python train.py --encoder_arch="inception" --model="image captioner" --dataset="made-up ball-and-stick molecule models" --train_examples=48750 --image_size=64 --crop_scale_min=0.8 --horizontal_flip=true --color_jitter=0.2 --tokenizer="char" --vocab_size=30 --encoder_norm="batchnorm" --encoder_activation="gelu" --encoder_depths=[2, 3, 3] --encoder_kernel_size=3 --encoder_stem="single" --encoder_widths=[96, 160, 288] --fusion="cross_attention" --decoder_width=256 --decoder_layers=12 --decoder_norm="layernorm" --decoder_norm_position="pre" --decoder_activation="gelu" --decoder_mlp_ratio=4 --decoder_head_dim=64 --decoder_fused_qkv=true --decoder_bias="none" --decoder_qk_norm=true --decoder_layer_scale_init=0.01 --decoder_parallel_block=false --decoder_inner_norm=false --decoder_drop_path=0.05 --decoder_positions="learned" --decoder_cross_attention_every=2 --decoder_tie_embeddings=true --init="torch_default" --residual_init="none" --optimizer="muon" --muon_scale="match_rms_adamw" --lr=0.0037 --momentum=0.9 --nesterov=true --orthogonalizer="polar_express" --adamw_lr_other_params=0.0011 --grad_clip=1.0 --ema_decay=0.999 --steps=10100 --batch_size=64 --epochs=13.3 --lr_schedule="cosine" --final_lr_fraction=0 --warmup_steps=300 --weight_decay=0.3 --adamw_weight_decay_other_params=0.05
Rows from block 5 of the image encoder of a small image captioner, named by matrix and row number. Rows with one number belong to one channel. Each number is 128 + 24 x the weight over its row's rms, rounded and kept within 0 to 255. All counts start at 0. After the name is the row's rms in percent of the matrix's.
Before each channel's rows are labels from the 100 images, of 14976, where the channel reaches its highest value: "peak on" is the class under the peak; "strongest on" is what is common among them. Only what is clearly more common there than usual is listed. The data: made-up ball-and-stick molecule models.
# r30: branch 2 reduce pointwise conv (encoder.blocks.5.r3.0.weight, 72x160x1x1), inputs 0-159
# b30: branch 2 3x3 conv (encoder.blocks.5.b3.0.weight, 108x72x3x3, transposed, each kernel summed), outputs 0-107

peak on: grey ball
strongest on: balls and sticks
r30.12 118 [148 170 102 116 141 120 126  95 118 128 125 136 164 132 125 142 176  99 143 104 119 128 170 159 126  96 119 135  96 117 101 122 115 126  95 153 131 145 132 130 161 147 129 135 104 148 132 157 130 127 125 137 133 154 149 152 142 140 116 159 122 104 144 130 140 140 135 145 133 154 141 157 153 117  96 124  96 117 147 163 111 142 153 152 142 171 126 142 106 140  77 125 128  98 157 105 136 135 134 156 143  73 120 110 122 214 145 133 147 119 133 165 108  95 133 101 192  50 153 101 125 133 152 115  94 151  97 105 131 150 182 107 103 147 117 112 120 148 139  99 151 108 156 137 130 152 149 145 109  57 143 116 137 146 141 155 148 148 151 147]
b30.12 107 [123 130 122 122 134 107 135 137 131 140 123 149  96 163 119 113 116 136 159 164  95 134 153  79  99 128 131 146 110 156 115 169 121 168 110 161 103 183 138 121 138 109 154 109 136 122 113 144 111 129 138 158 122  89 128 137 135  79 121 153  81 116  95 103 131 184 134 128 153 108 110  90 157 105  94 155 149 115 140 124  76 122 172 162 123  79 121  94 164 143 134  70 132 156 144 153 133 122 147 112 138 133 125 104 131  95 127 132]

peak on: white ball
strongest on: space-filling
r30.47 106 [ 98 101 116 133 122 110  85 132 109 145 137 145 108 131 151  85 106 140 113 114 142 113 141 113 125 117 141 138 106 138 122 112 128 123 138 142 130 116 156 105 109 154 118 118 115 147 128 122 134 142 118 162 163 126 149 110 122 154 121 126 162 150 137 123 136 146 100 146 143 131 131 113 110 146 117  88 146 110 101 143  93 150 118 121 153  97 195 115 115 139 124 101 154 135 141 119 121 119 121 100 113 129 171 118 138 128 101 112 149 157 114 123 120  95 147 148  94 177 156 108  89 185 159 114 187 169 199  98  78 183 104 127 146 113  83  53 123 173 178 100 127 167 138 115 122 126 159  98 120 139 123 125 117 122 115 129 116 170 117 138]
b30.47 109 [138 119 141 116  94 100 134 116 136 148 129 127 106 127 137 146  90 123 138 107 146 101 106  98 145 116  98  76 166  97 134 107 162 109 133 119 160 139 109 144 109 121  86 148 112  77 101 127 102 130 118 150  74 153 160 160 148  81 143 187 129 126 120 125 106  89  90 133 132 169  99 148  88 142 117 116 102 117 143 127 109 154 127 170 152 144  96 137 114 125 141 113 126  77 108 120 134 108 109 162 137 101 122  98  92  99 125 135]

peak on: grey ball
strongest on: balls: four
r30.67 111 [ 78 102 131 101 135 122 128 105 119 154 118 113 116 150 144 139 116 113 136 115  84 134 115 132 118 137 128 126 112 134 125 144 135  98 123 143 153 150 134 135 119 149 130 130 158 136 151 134 121 137 108 127  88 144 120 141 124 112 100 151 145 105 141 126 139 108 128 136 131 113  91 158 118 133 138 133 128 110 105 115 100 178 140 142 153 151 165 113 141 129 144 124 130 132 162 121 148 139 141 123 110 191 177 161 113  94  65  75 157 104 112 140 132 136 129 131 180 166  74 124 161 119 119 173 140 166 178  77 133  95  92 147  32 132 176 111 152  97 136 149 144 112 190 137 126 130 131 133 127  94 155 126 137 141 127 134 132 148 100 136]
b30.67 111 [ 83 108 141  99 149 137 100 102 126 153 147 130 120 107 105  90 108 112 152 135 162 115 146 169 103 104 138 134 122 143 140  88 118 166 118 142 124 133 116 128 108 116 102 139 147 105  82 122 138 106 132 102 175  89 121  88 106 107 117 188 138 136 136 161 146 141 131  87 109 129 147  95 109 142 118 111 130 149  73 145  99 125 154 164 130  77 129 101 104 123 119 112 145 127 109 152 111 111 104 131 118 125 187 148 125 108 114  68]

peak on: green ball
strongest on: green ball; small balls on sticks
r30.69 105 [116 121 114 111 151 124 107 119  99 122 146 127 134  83  99 115 164 160 101 141 111 115 141 117 122 140 132  76 126  88  97 128 137 127 142 105  85 150  91 137 126 137 146 134 131 109 108  95 122 109 148 164 186 118 132 129 128 116 125 147 129 137 131 112 124 132 103 126 165  53 134  90 124 131 157 102  96 134 103 121 109  90 127 115  89 133  61 127 128 140 154 128 128 125 125 145 100 197  93 111 140  96  99  96 143 113 118 142 159 129 129 149  99 156 136 126 158 137 178 151 109  84 141 130  95 132 155 141 151 123 157 145 111 185 169 185 136 106 161 138 134 152 106 123  75 124 138 129 116 102 122 121 132 112 126 123 138 103  89 130]
b30.69 090 [139 108  96 106 107  85  99 114 122 156 120 107 133 106 146 113  89  75 121 146 128 136 144 134 134 106 133  73 166  72 146 101  79 137 119 136 146 103 106  98 163 128 125 123 133 159 110 146 151 126 100 159 133 106 141 169 122 138 144 179 123  95 114  97 107 132  99 153 147 163 150 163 166 136 122 140 127 128 138 167  98 115 102 105 139 114 135 130 103 111 131 113 168 109 135  98  70 115 118 142 171 126  96 117 120 128 140 119]

peak on: green ball
strongest on: green ball
r30.70 098 [108 162 113  98 161  87  87 136 110 130  94 134 116  99 146  45 145 131  76 125 150 130 149 131 141  99 128 150 123 155 145  90 131 134 147  96 117 127 135 120 157 149 121 130 131 122 101 128 150 131 134 154 142 157 142 147 136 111 132 126 117 145 133 115 140 154 113 101 114  99 120 101 102  90 130 143 107 110 102 151  92 134 140 138 158 126  78 154 134 142 139 113 139 107 131 104 152 123 148 160  79 160  80 139 158  94 152 128 169 180 118 194 129 121 150 144 129 153 214 173 142 127 152 112 110 177 187  95 127 121 128 127 101 110 143 121 118 121 140 118 118 139 116 125 128 101 144 133 125 136 146 148 124 139 124 143 137 136  90 125]
b30.70 100 [145 128 105 153 120 145 101  92 108  99 126 102  66 141 116 132  98  83 119 119 145 152 137 124 121 134 101  67 152 114 145  72 138 143 116 122 123 137  92  93 141 127 119  87 103 126 112 133 143 142 110 165 120 113 142 124 130 165 169 131 123 116 105 137  72 101 122 133 119 130  99 127 175 120  99 130 136 102 118 146 118 131 119 103  84 100 103 115 112 150 157  62 158 105 127 107 106 100 130 144 146 123 103 106  89 149 137  98]

peak on: blue ball
strongest on: blue ball; small balls on sticks
r30.5 100 [107  86 116 103 144 145 126 136 100 116 126 135  99 143 122 153 133  77 123 121 121 121  96 142 104 122 126 146 147 136  97 132 165 108  88 128 115 107 119 117 112 133 145 128 170 129 132 132 134 122 125 144 126 153 138 118 126 101 115 126 114 145 125 125 130  97 120 128 132  79 115 154 141 146 101 147 137 118 132 122 121 128 139 117  81 129 148 117 154 133 114 136 135 150 110 133 158 132 110 130  95 166 142  81 111 170 160 116 141 117 143 163 145  98 189 197 184 116 111 177 123 128 118 115 100 217 102  90 161 158 142 141  62 130 128  96 104 190 195 169 138 132 120 120 136 126 127 154 115 130 135 128 144 123 145 122 137 150 126 159]
b30.5 106 [145  89  95 126 101 130 114 119 157 135 130 168 116 150 117 105 115 123 125 103 126 115 172 153 103 107 136 122 147 147 118 128 120 133 170 110 141  94 107 115 137 100 114 133 144 103 103 134 102 125 156 119 103 120 138 128 104  95 117 186 174 144 116 113 142 124  98 139 117 127 152 139 108 119 145 161 126 156  69 116  99 140 148 159 138  64  91 155 138 123 133  93 131  92 159 144 135  96 104 168 102 124 142 168 119 139 197 150]

peak on: blue ball
strongest on: blue ball; balls and sticks
r30.31 111 [152 165 181 132 136 133  98 100 149 127 132 131 159 164 117 123 104 112 104 134  98  99 158 117 123 134 153 152 143  86 107  74 178 117 108  91 166 117 113  95 126 152 127 148 181 129 103 127 118 135 141 148 135 132 124  96 132 140 106  99 138 146 156 106 136 128 125 161 109 108 121 139 108 156 118 126 105 122 104 128  61  81 130 134 107 141 110 137  93  85 135 126 123 177 126 144 116 130 123 129  75 155 142 135 118 109  62 140 172 169 146 113 121 111 124 109 118 152 122 102 142 114 188 176 148 108 144 144  92 162 134 101 148 147 123  90 171 142 162 123 129 140 142 131  99 112 139 130 121  75 126 104 125 126 122 123 113 112 120 117]
b30.31 099 [128 144 108  75  93 146 128 119 136 133  73 148 140 114 135 123 137 143 125 119 150 115 137 132 124  85 150  90 112 115 125 113 127 150 139 112 129 107 128  99 136 126 103 163 130 112  81 149 105  86 163 174 141 107 123 107  94 129  99 218 156 105 129 106 142 102 157 160 107  90 148 128 134 128 179 134 109 112 131  96  93 108 128 162 131 127 129 172 120 151 162 126 132 107 108 141 141 123 114 108 141 152 135 122 172 137 147 159]

peak on: orange ball
strongest on: orange ball; space-filling
r30.21 118 [164 114 148 121 127  90  81 134 169 129 117 100 140 161 135 121 119 118 149 171 139 124 117  97 149 153 135  87  98 117 130 143 123 142 114 150 106 136 155  80 116 101 150 125 132 133 105 133 106 120 131 105  87 119 130 124 103  79 101 120 116 173 116 115 116 101 133 154 119 148 130 146 105 129 106 117 116  95 137 117 150 111 110 132 108 113 118 112 124 118 150 113 170  93 180 132 123 129 103 112 154 160 147 132 141 116 153 142 185 139 131 121 137  85 171  82 181 120 119  90 114 126 115 163  76 131 161 157 124  72 120 150 148 114 134 177 109 141 119 132 137 122 150 135 143 123 141 119  82 148 111  73 121 128 124 132 120  59  80 138]
b30.21 134 [140  91 131 129 113 155 114 103 121  99 123  94 141 100 129 107 150 114 160 118 156 128  82 145 148 116 157 194 193 106 170  83 123 124 132 102 156 106 122 156 136 133  93 138 108 108  99  97 148 109 124 124 109 108 150 104  76 138 130 134 124 129 146 126 158 117 133  90 159 108 168 113 149 120 123 127 103 123 115 111 124 139 120  79 156 141 102 135 113 146 113 114 110 126 156 178 107 148 121 136  81 144 154 137 143 140 141  75]